config = dict(
    horizontal_flip=False,
    mlp_ratio=4,
    bias='all',
    inner_norm=True,
    optimizer='adamw',
    batch_size=64,
    lr_schedule='wsd',
    warmup_steps=2920,
)
Rows from block 2 of a small image classifier, named by matrix and row number. Rows with one number belong to one neuron. Each number is 128 + 32 x the weight over its row's rms, rounded and kept within 0 to 255. All counts start at 0. Numbers have three digits each.
After each neuron's rows are labels from the 100 images, of 14976, where the neuron reaches its highest value: "peak on" is the class under the peak. Only what is clearly more common there than usual is listed. The data: made-up waving flags.
# fc1: MLP up (model.blocks.2.mlp.fc1.weight, 384x96), inputs 0-95
# fc2: MLP down (model.blocks.2.mlp.fc2.weight, 96x384, transposed), outputs 0-95

fc1.64:140176103079098096128121161086144078127157145111083141163114151090129167069142127097158111137081148180168115125151155049131146088165146175175167114153147136142164116203147117094157143122141166062119130188125118076103142167092145079029147091132111160108104135161143115111135131120110151120
fc2.64:073090154184143112142105156093092146073079193114166116161088160114082125146130166119125146201154093157065166183100071115127153143123113106116108060130154105132114119143127152128164088115093102164093187129074148182097100150129127140119108118186104131092161116088173151136172140113175106137
peak on: pole

fc1.268:143189164108112184123112158105107156157088101176091160147114144129076149124154116088139129155105141169164087126155152122171112138121095132136183129157076164114094121157090129185099096148128100127095094203101061103159108171127124078090193093165107126071131106154087166125134167189136166104
fc2.268:155125186048059182118127153092105148140157143188096148184091175132150137140086137099140160165187124116150103117127136081177133109091200066114110158121131076104124162092097172135111160126139111122097121179075104097146098119080090149168138151173127079127120098115079140131138166141148143128
peak on: backdrop

fc1.354:203167155091115142075062189105127093105121120085168151147148136141114189102106101132083123128122119167185138107180163141141103103111084109156136155173104175075163160151116162162092143138098114065131080150144124087141102103095063147148136139147098102100094085130113104159120143166193114168
fc2.354:113101155078043135127150125143109119132145115172067185154094151118164133185112120082162202106163106113163047107150138131177158151119154114121135179116086088125136179130100141132100183100124130100106119143114077111161118107087124155150178111159143087121105125131055129136141148198108169086
peak on: flag

fc1.79:159150110117117200086083166123109152139096107139160146150078133113076149087125131056082106122123145155200113087158153138132113144124087099099216154152155161093171160176087163173130084136082122107128089170154086085168096156137142075098145123136125158103106086159086121127158156149139149097
fc2.79:163178170104105150124115188117139134167122109071101136183069155150142160097089081156122161153154182152181114097122168061131108086104160079126109142160151140063135163093104110178093159145107102058085138145093132094154154152128100181122079146142147119155140112106095103169124174089161143138
peak on: pole

fc1.267:137107163124101177083126168124105115134093129114130160137115132159095166109106125076109150121162140142194165057151207125100053136183092096095202133137129133066138153175088100127135078127130088105177092139132139068195082163137130141094135128139140148125092092133102139151171136121126184107
fc2.267:140156152101104176104121117100077153147141131135091125169119161151120137112071157129079141109122175139152128112153145075149062097080139074119057138120171173122111160146083126155172147174168122097049083122119112064121183190102135163153090159131165144142147107095111112180089148084152152149
peak on: flag

fc1.220:155134166125128141037024134078146122182118112120146133119111104080108159119148137099151152093141112149150129105130109135126148172135054081129224185136182112085180128185118194140128084109089146107133092127136107126176155134116065099142118113136149140138139120143086130123164147134134106166
fc2.220:141125159104051169112097131121081058114150088164103170144137100145149207177123184156159143113129155126129068098121132087161152174108089132129183132137122113107130148162119181128115155128047161089132115146096049137131146130126067129123157111145164168115130127095100110085159154118167190130
peak on: flag

fc1.352:117175122109115117162086190086138084191161115115133142077122211078119117050125126071148108107093119161162113149140141100079153130103123127166129179151103168120178088135140111147139168101088133107155157116138134106152156105095133182135100076095128143166086157151117081105152149152150207082
fc2.352:132078170147143098098049149141173172174102118090204071089129098059158122099182140144155115149139100108091175099123135199116113111123133102113098117118118072128138162116105123115087094064144119147184139137137152161100120164099119124136104123139117077171140176162170190172117090136107117150
peak on: flag

fc1.360:104126128128119138099093129145088104150125070141122141118121162202101096156133115150103197100188171084125131062114162161144076110205073186089100095136171104134123125131118191125118172087129122130090122144126108111107079134155148132146171171138066103113098144085191163122138175107154147087
fc2.360:151102164112171157141129123163152149118135178124168075134143101082150171066169131126160067167101075098109143170149116124159093147065161097169136131109122145109094153081162083107102052102119091202149138188118164144090113152088092103100092113126131123112169133173170159122169076128143136116
peak on: pole

fc1.311:084141109127147199146135097122122125117142091139169140149142125187146116129093068099107090172180173171135151090173133090150041076109106153071101138149156166122118116112158140131157156190058075126078114152143116117214119129133110055115159141100119156117125134106103131148074140100129119146
fc2.311:118159141119124172076116069084090109140096096106127165084199100138137198126109126132130149126145116125133096144146173089076074141132102151157099164136056134168141134137077153075087151143127135172113111140167144138179134184121112082137186119114119144095140102130125155149095117183024162136
peak on: flag

fc1.23:167192187110063135102083180126127136109106078099131157106135149118101185117085106120104122152127147144163100112205154093144098110108124101202158146191121154080112136143106157173117149137055090074128092152149141124143108100107135124141152139138093176079094121144106081139112165203160114113
fc2.23:184102146082083116126117166129155172152164126152092125154074139146166110122080121141131160124165172155159139095120109153181161113114130073084098150114162081078162164121099127177122171106166123102130106135128131088122141114109122206128086143150142046183118087109071108157081177085180133162
peak on: pole

fc1.5:112102138148057082122100177113143167192115126125160122175094091083080108156194082155144146128111171142174136073148159104137130159171169124150142105130165107141097140122075104161129085140121064121156125072115105121123172166122157105131123135123177098138139135094031161148157150090181148098
fc2.5:165083153160164125123084157134176163132120103120204065094147119073143113096159152160144060161097155131129168112151118141145082094096179098104119114118182106111087146097132179113121089054087113148186114109166173158116170147118083077163093138097106127154127161161154140154128122084122128180
peak on: flag

fc1.166:130176070123152030126094126139154102167142145126140192151086143097109144072115115144098164125109145094138071134143124036095144139149113183157137095116146107150126137153136144150153173155121172087087122184138096101078114162168181087143106132156135090090129135166123173076153139112125193117
fc2.166:080161108171140124166138156097108133059104157123100136139096171099064079148126137111131118143100146189102167163098085107114192149158131166119147082161150142151145036131164114147178102161132132139110182099072097142092127091167143125124150150126143180084141121057126099103144120125181072129
peak on: backdrop

fc1.230:121131121121104174100122119119109117138140067132121161110153110196135132113111124104093120096151200112154092125192148110153051126121106161093156157163111201096101131125129161159135144143060079121116142201167118081205111146142084072103161153123067150082136121138132125097102136106137190097
fc2.230:173126174104125183104110081128131167173123080103114119117184080092174156145136119127150138106139152092144089124169144144127070148099146148153080180141101119142104155103106144114091135128122077164128090151155128118160166165094060105162166143101072107097156081143108189168071106174067167172
peak on: flag

fc1.34:200148134127103120144140139136132134062113155105076134134119091074127207079108174091148098155076120189143112143144115083126164109074170106177156165146116175116130131187142097120155126171137154079131151186133121118128151148089113088065125118139130202085134077153110108117109093172109094153
fc2.34:082068182130163152149106114141110159123110177122181085127147122112125127087185132115134104183150089093077159138125130125136072126095133112094103115104153123122089139093136108083112064101142083226097156180121149187097115168100110110130106111150076106123171118108204191137168126111146144121
peak on: pole

fc1.227:131170136081042093098052161135156138148105066136143114112141095149044146138145118183153131123144215119176161091142182144120129042185142115154129140123127131109156115140096154142110124091137144113121162181113065122122140108150136116119170135146087152123112163101147129117120178101157122067
fc2.227:164156095085180141169138104184138114150199100121131058098180083117136147091154095161158049101073158109179147118169159142144085188102125171148160154139128128087132121079191109133116075149123092128164107112179129083099152099133117144149079143103134101128105134153106140087125086095114162124
peak on: emblem

fc1.110:155179121135149146108135153188106148142131137139098155112103110095076118100122156075114170078122141140191106079136158136115069101173113164124117113125189122124177108144131157106130161071080107123090032162157118109102122192101139122092198097115082157156126089120125074130115169145141189113
fc2.110:092100154158109074135125111095099124086092153107159158185097150181120165167121128127122151163145123144057093150119114066108150111143125064135123077120153170098098144170105130185158109182091130078075151154082169175193169145130117117067092131174143129111144122132166120117181157084151152119
peak on: backdrop

fc1.283:118159142072109084036022134125145187105127126135120149161131090124055170142075165167104160139115146103177129120151200125085147113156144073137153116116100107085136084107091141182150096119120139126127154133144094143149145128150138084150148138183091157133137123154156131094078138097141168091
fc2.283:176178078103162157149136108108149101122188091088105105117178089153144132139106131184131045084078175139138143168130165141109113159123127196197179133139139159135112064093164156110125107157079092122169089106146145107142136090126071087133142174081125132099153132141140107109120113066114143160
peak on: emblem

fc1.7:108085167169103166129147154121122129142106102109146129094154152150106144074168101096159122151118182154095143087157171189144104167114128125090105161123150174056088096126098106114031137114136114102103173142115106129150149081118071201129094118144104137128139097075136115187174173091182163121
fc2.7:119176087143135108182163163144160106065192178107110129127089129130075137174090145141121142153107164147134136178117097055180139152129125132161152091144186088080130086145160133151163112169087114083104159120110129124089131073150129158119091147170136121127108090123102054096164174062168132138
peak on: backdrop

fc1.146:087107138088121161137078123120052130130153065134167137110145175180133128161110096132078141152188120114126155112148162179117108178108084129084134166157078144082106081087108141143128127140123089138142189098137076128176114071117141162235123123154108111115121127088144193150093135135161131128
fc2.146:073096163154153128123117121118118156116073220138117123145099120113110169060151172112138127199144111163108151175111111064092122108104154099122122086092164138111131140129138101123134100148142130168081172181093165172107146185122157112039106086141108159085101079113173158125153102134112162090
peak on: pole

fc1.372:155114127103068082148058172123134155134130121118171138072071062085117169090179092122135126117140133133193128139142143132140130132118101134128186173166137119132163125142104136150129065098079118139175139175164062150093158166109182118157159106153128102089195111066069177138133132129152127139
fc2.372:182154101095118147187192126161132083113186107138116103120161102192176133141134096160149064119109139106150123101124131138185088147110102145148232164151135135102107111090164131098120125145110106125142088132123129119118142045145091097120109110103155116145152153157104056056161180083147131140
peak on: emblem

fc1.212:070109152159158152169144095104122165111125144199088108102124136130153087160142176137168108110101109116070154185069072127114162153112144165126090102118134086190091048087188133125167107153171142168104155111079108189105140130172111116140166149106122120141144161144170138101141091118073098126
fc2.212:098112148097063134113126124109115091090118129146137214134110139133150152208139139092181162114131081082111064145147138111135173162156137160157183134120057102152117125134125133107095155096077136145140104147100078175159121116104122079140221112137150127114132145143097110085184106185095164090
peak on: backdrop

fc1.107:139094144098112172089100128096070135100171180126148115142150181130146128086148115088123125146059117124139124149161177105115134196099149067079159158153077151069116125100114133178111111161099140128122155104155177098147173120166114140132068128145080101125147071170146090109159114157137217085
fc2.107:185162127070145136146145115153145119127173080139130106164172087161157151139156098205170052117108151126159123129124127135168092126121136142202209144130146133103091109075178139141098073117101093155157080166097135118110131088105100059103147156096114107085160138145140130059158138089146144130
peak on: backdrop

fc1.241:181156148137135148158142164175094150115124147100089137181115138061097139123096175100080134103080140143174102134137139119101136157112174112191099106154162203119128111132180069146173131156123095092124098121117113097130122171072086134110127095079129220123097095151126081110089095192138149118
fc2.241:106080169100153147132099088173125144150133151136171074169161091149148132119198107126146095133136069058089144140134147172149086147111127111140124124103136120100094155070159078103093060105152084198142151177122154138102133151096117118106103146149101073124153154133194183112191124106155174100
peak on: pole

fc1.132:182142105093121060124124151172108076136133107089131149144162113101042151093168098119098188064101149128152074108161138179150122123159117099146161159094115151088145193170119116131103123119194132085132131134202128040135128134088127178155109072156121093146123114115114131115138124167149128109
fc2.132:162141121066094116090079090139084114151138087129098109163164145132147136146087143080095163075109116066138097132167161175114158079152129120153091162133081144153156161122136145153153153122165148110124150115141071074153082143096160194167148212166075106123150171102141139147066119155159117096
peak on: flag

fc1.345:141115127076093136114101125165091131137081104115194113174143119095085170084155135179136103179121173151134168070119125120111080075145124060131135204116139151087130124202112152170096177127137121072123109160190132132126142130103136096136097172161133152142079080127117165183128115188149110120
fc2.345:093126104104104148113063133124090042122070109132158164138152143095055160102161106139099170168128140127175118092113172075141121131109124115101105206142162127107145130109122105173148154145121120103157178109165093144104198140164111125156124111135093165115055104063123171114143119159198140151
peak on: flag

fc1.108:145124148156068143105064200077082109154106132094167129179128173113105155109106128115093153172136124144125125060132173089102096166133118154141123118185147149082118141160061140123137166118056108065159107115095110079099136178088121144136141130172092138122097101118120147166191168123156182128
fc2.108:155112139110083101145140178121124118103142148140086125237084150137141126166084134095085172166160140132142102114118115139178159104118141051126113130147168097091153162143108162156155165118103127065119165138097135115138117116091101167118078116174075086148100075132098097149119222097177141132
peak on: flag

fc1.298:137110189096103118111095195144125157085126098035119081155155117130125087102191118123103157182162168126196139131130107124146148127185161092111125126184125099099139155131141104144096105115106133131108108138146118146098162083144156113136117116140085117061069164124119099165089208206134120097
fc2.298:123122076153151130130117141163154149122122090173108099085105132108106073134143136126102125113100159138167179094124126171106155131158140192070111132134091117160146093127163113148167126124148156126161132045170071117094105119195162138193130148070137176115055151113092137138077071186097078120
peak on: flag

fc1.101:136153133122088151055112160113132127156087087157131111190138135180043115192108143188132142102108179099150126089143189141146126100214158107131110081112139124108093162126107144183134134136140102118090105124080137074121083141178102126083137179115115137125087125147152083098144142115158143059
fc2.101:128110130110176166139140069189152155163157118164133065127184053147143156104176121147134056116117144091140133125139157155138054161092180135147127149082132137091094147086187092118092085162142085169170111138179152113135157149094122098131094127088109109134079118157150168124130099115105189100
peak on: flag

fc1.169:107148172085095123194114141132145091164082028093130176113121146146113126155135103143129111116190165129120127138126117176126142089137128129183099167158102181103099116151137084166131132161160062087147164162110064128162103084095082141168132127081152160092081165096135142134104112162177083107
fc2.169:135137083119118100121183107110083087062156155152112165212141159152123120114138106118115130133083134146146098115089123055147157114164133121111217108142137177153125090109151124152163148157102201136093098108074114128128146100187156102072141134125145178112163104093105082067165154122171131091
peak on: backdrop

fc1.156:129157117049121098103131140099186073127111125131122181138055146140160172105104065111151116092116093145163146151183152115121142069185104101138200086117103126107155172163134129163127073135148132089130139208141141074142086126139132112069101138112171117095112115164176127071131091127139136126
fc2.156:065112111180143088141134157081103139068096186096143149148084175154083104114123173106099134188137118202092161165097074087092165105162119110107131047120160150116134096179121146095182111123115155140085162115102157175116125137146178111077108086164120165115133123117163098125143155103148099124
peak on: flag

fc1.256:153129085145104136080140129133112155134150186162167110126123133111138132079164118088127132133066107157158121100153159100153062155133128130086145119106174106137167162112113195100101125092091139135102091152157176087063125200137195097120149137185106082114202067152092110118185114112118177128
fc2.256:129125085104092085149173129122097076083121124119104167196110146203129147136125121140095148149152140145156108087072137107154168089157156114085215126146117167127115112137139117148151157140131187085142131116107088139162135051183184115107126102118153192128086153098110093085153174129172108074
peak on: backdrop

fc1.67:110189089134087120092106202070130120137079126111140176201100180124076129108098109095081138186101145196147112100199168113128144132126117102137105082137117136094158139142075172127138148127108113045113144192124147066160109127099107086103131086174118122122119117148120099154122140151153138117
fc2.67:174148171114076146112122183101128139132156110125091142171062165113144120184087155095151190125153151139139101138135122125177164169115101100140088162171126056104177155174080168160131153119104096068096134139080104095131074123091104182132121166163128084103131111115097137177082154142181143151
peak on: pole

fc1.184:148161143135081137117123184118157126143067123172104119092093112063094137081121159110160106122050151195168073131139124101114147109073183082203162149123081146112123149152090126188115132124116146125162127140095133130148129144124142150086132133148125181118125139155036069110131125164131136062
fc2.184:120089167117130120137091145141144157157161145130160068163119113118143119092175100115182115170169083065083152136137123155179122148105130107110110141162146061107121157068124105093082088090129088183133177167078145140095132140118107162130091133154092050167175143105147166146204149102178143119
peak on: pole

fc1.56:103128108062093150094140127173102115159124100117097078155125146134131092148166132070107177100154134120182100065150189174114145123153166092100187143099072166069144182156112104110101126123161133145175131122132118085125098147093221170100096115135131136125137153156113151117121142199129116065
fc2.56:115140126116106144096101141130102125180112082110112133110116147097144111150113137110104160081140116097172108091126179165124154142145121149107084172187064093154148153145121094141103157124151151093150110073184056100151110131145164160216163166093147137122071180110088118154080109217081114107
peak on: flag

fc1.136:118176131127123083110143105126141176186168140149131194099090138130065154145079148153159102071093117090118117081143197112085160136095098106161161144093135134147161059161070149155127119099108105102137156122086140121162113120116125122092176112139113176177199089155152125102192132080148172114
fc2.136:131162097165161120098101141103170154148133101150117158091111160120073073174082168148113129047099151147098152138145116154068184140179110177165079085127138140159147056169121152160160134141130136095135110056121118097127107151141135177171147205118144128151119123137118112169075087101106081148
peak on: flag

fc1.243:108127174146134126068144115131116168141146117085101109129175127099073123106145154115123121173144196128107092057140133096105152152097177146122134166127118158090091105137058091089070178124118165131102131125100097148151165133120118140089122109208098151147175167172097128193132228116113152137
fc2.243:102149070165115083151147150111099086064131132106102155165082161151097104160110152094095153123116150151126125125088114094117181131186084123105174087176126147145156092177145124153187145134089193081128135078109098137139137089174185128108125121120178182127102170097110062100137160123178092096
peak on: flag; emblem

fc1.341:195177124127134123129114162125136123129159080085122199127130141100113124143113121087063131085152134143166087099154144156127107094149123149151164138146098139138101177132037146124135148138131088108153056086206152090153118137095092151128142103175148057155095126134116106204093188097118146162
fc2.341:106095163071066152174192140141092125100166161210082181123088184163156142184125116103169151120126104150141068153122115091180129141108161126152128144109132106094091169160115148125108128121111096115071128183100093127140094099074134136152153120179111096093122093140074128107185126139127163082
peak on: flag

fc1.117:099147170103124179109127157156090169148070088162117174139110192144083133113140139068127113174109133182128133113151152128091098127171089140118158127145120172117088091129119101162098114132142120126092104217092070113102135174097180080104177108163090133093162086119145170114132131200145136072
fc2.117:162088206049095158106126121127096159134134162210085157175109177118149118121106153127137124139171111106153106113141144114165130086081204083061154138087140148096078146095131135149118134098197137144099107173095028137122127111111112124189144162156140116129141117108103147122138150134143132125
peak on: backdrop

fc1.86:113103105119116142155185129169150117178074128101069142166089138130131108112167113132139176164174175137142132136103137167157115121163150060118140162139134109100120130141113087142070140112142118103199168137168160116121142093087180087130104128083148157094064088097136180167103086189182144057
fc2.86:100095082143126123082146120104130108190084118179104144115100129153130130078141123154122161135186118148161131094061132137121175119125119153061128133145095107177161134137106129147126166157162174107141112089126096103127108124215188120140142106068156213133083086071093149144097094193099110109
peak on: flag

fc1.167:173102163126083137116103179112103158109110175149125143092101131107110169088150129104127135151068102140135110132147138117098154182086124086128241169131064127092107130145039141160098086109116160132148162110108131114104155141130180177148102126205119099096175080153103144104166131155137143093
fc2.167:149113168122116150114111154081095091093114111078185144148162163103178166122160136130164106173112093133122107125101146046123096104135128121137171149194115157159101148109107152110103127089027125173136067140084153174159164152110072052091163103097116144101170157140142119129179137132114142128
peak on: backdrop

fc1.50:106168100131110110153135152119168121205081072141145142120099120138093122139137109147134118130195175143138142083119115132149098069178106192181091103119188131140149119185120126100105150090140112114115094170088035131093083148119137112094184126115138135125113163071083162171149170107163080156
fc2.50:183123120118158175161189114162131112105169106132165100099175102132174136120158096173152063144086126109144117143134114090144070184090121150149195151166115145132082111082153144123104099140045082183132059139124161139129130090153068074125136125076131145103163113154112095099170127107123152147
peak on: backdrop

fc1.254:092098099100123131146096120092055110165197097107154159140131227191158111131142058098120150118179124088117113117134165131100137163141060153069139158184097145124128123117099130160130165162074087124109158116133118095169148106154137143154095125143084071120142120120152163140180151116139194123
fc2.254:117108175111166157148152090193167196143140174162087073134154034120141147090164138131147080143134099097123121159149109166141090158071170112136116133087136107092100159077152095107090062119169085195109140210112163135113134140096113132094117110133123123120161106145142151122146111111107166093
peak on: pole

fc1.379:094166147106092094170096151114148086209088049097146170092087139120105124130135119132113118098215198136141115119118118136126115091136116175177100106157156161122130137183139125133135171129133078072143147179121051109151059124099095140129169116109138168095096169084099158134120150142141111149
fc2.379:190139095117118143148186147110095099067188141136141145181160148156149129141127117126124102140083137142139109116118130061161121139137145127145238142189132151144115087084140152130151139142043142134130060098086151129131132083146091080090147126111122159117168080128099052096174156103152131131
peak on: backdrop

fc1.76:146113163145079136115086217123154108113068073105137128144106141140098162143080091143119129169128132136135137108159132128130100115117112096161141124187100183065087162181045132169114155154074127083157128128123152118161081091136118152111110151187100134102067139125077131181116188155172139112
fc2.76:132082137132096110128120167104149172127136152176088128192085163119113109119076143113093174153167153144133145118117105116158140078111152065051085113116195113100150155132100173159169160087156119083113157123126145119136152152116112175146068106148114107187088062087109137160093194092168135159
peak on: flag

fc1.111:101140166139086152091093220074109111152072138108102178194133211151141152129065096125088156193151108163120129100181175104125126130137121100154133124170080136098095140137048123150133174138122105088146146102087158106129119138083147123155113151149162136097082117126116167164116144169151119111
fc2.111:155121142115052147097124184081104122129144126171078161185064155133153158151073151110117187149199142163163084109117121089166163121111119085097143139144132085114160166151080194143128182117101160082108101133080103097148128143114130163114121103166148121129107094108070115142111209125134156122
peak on: flag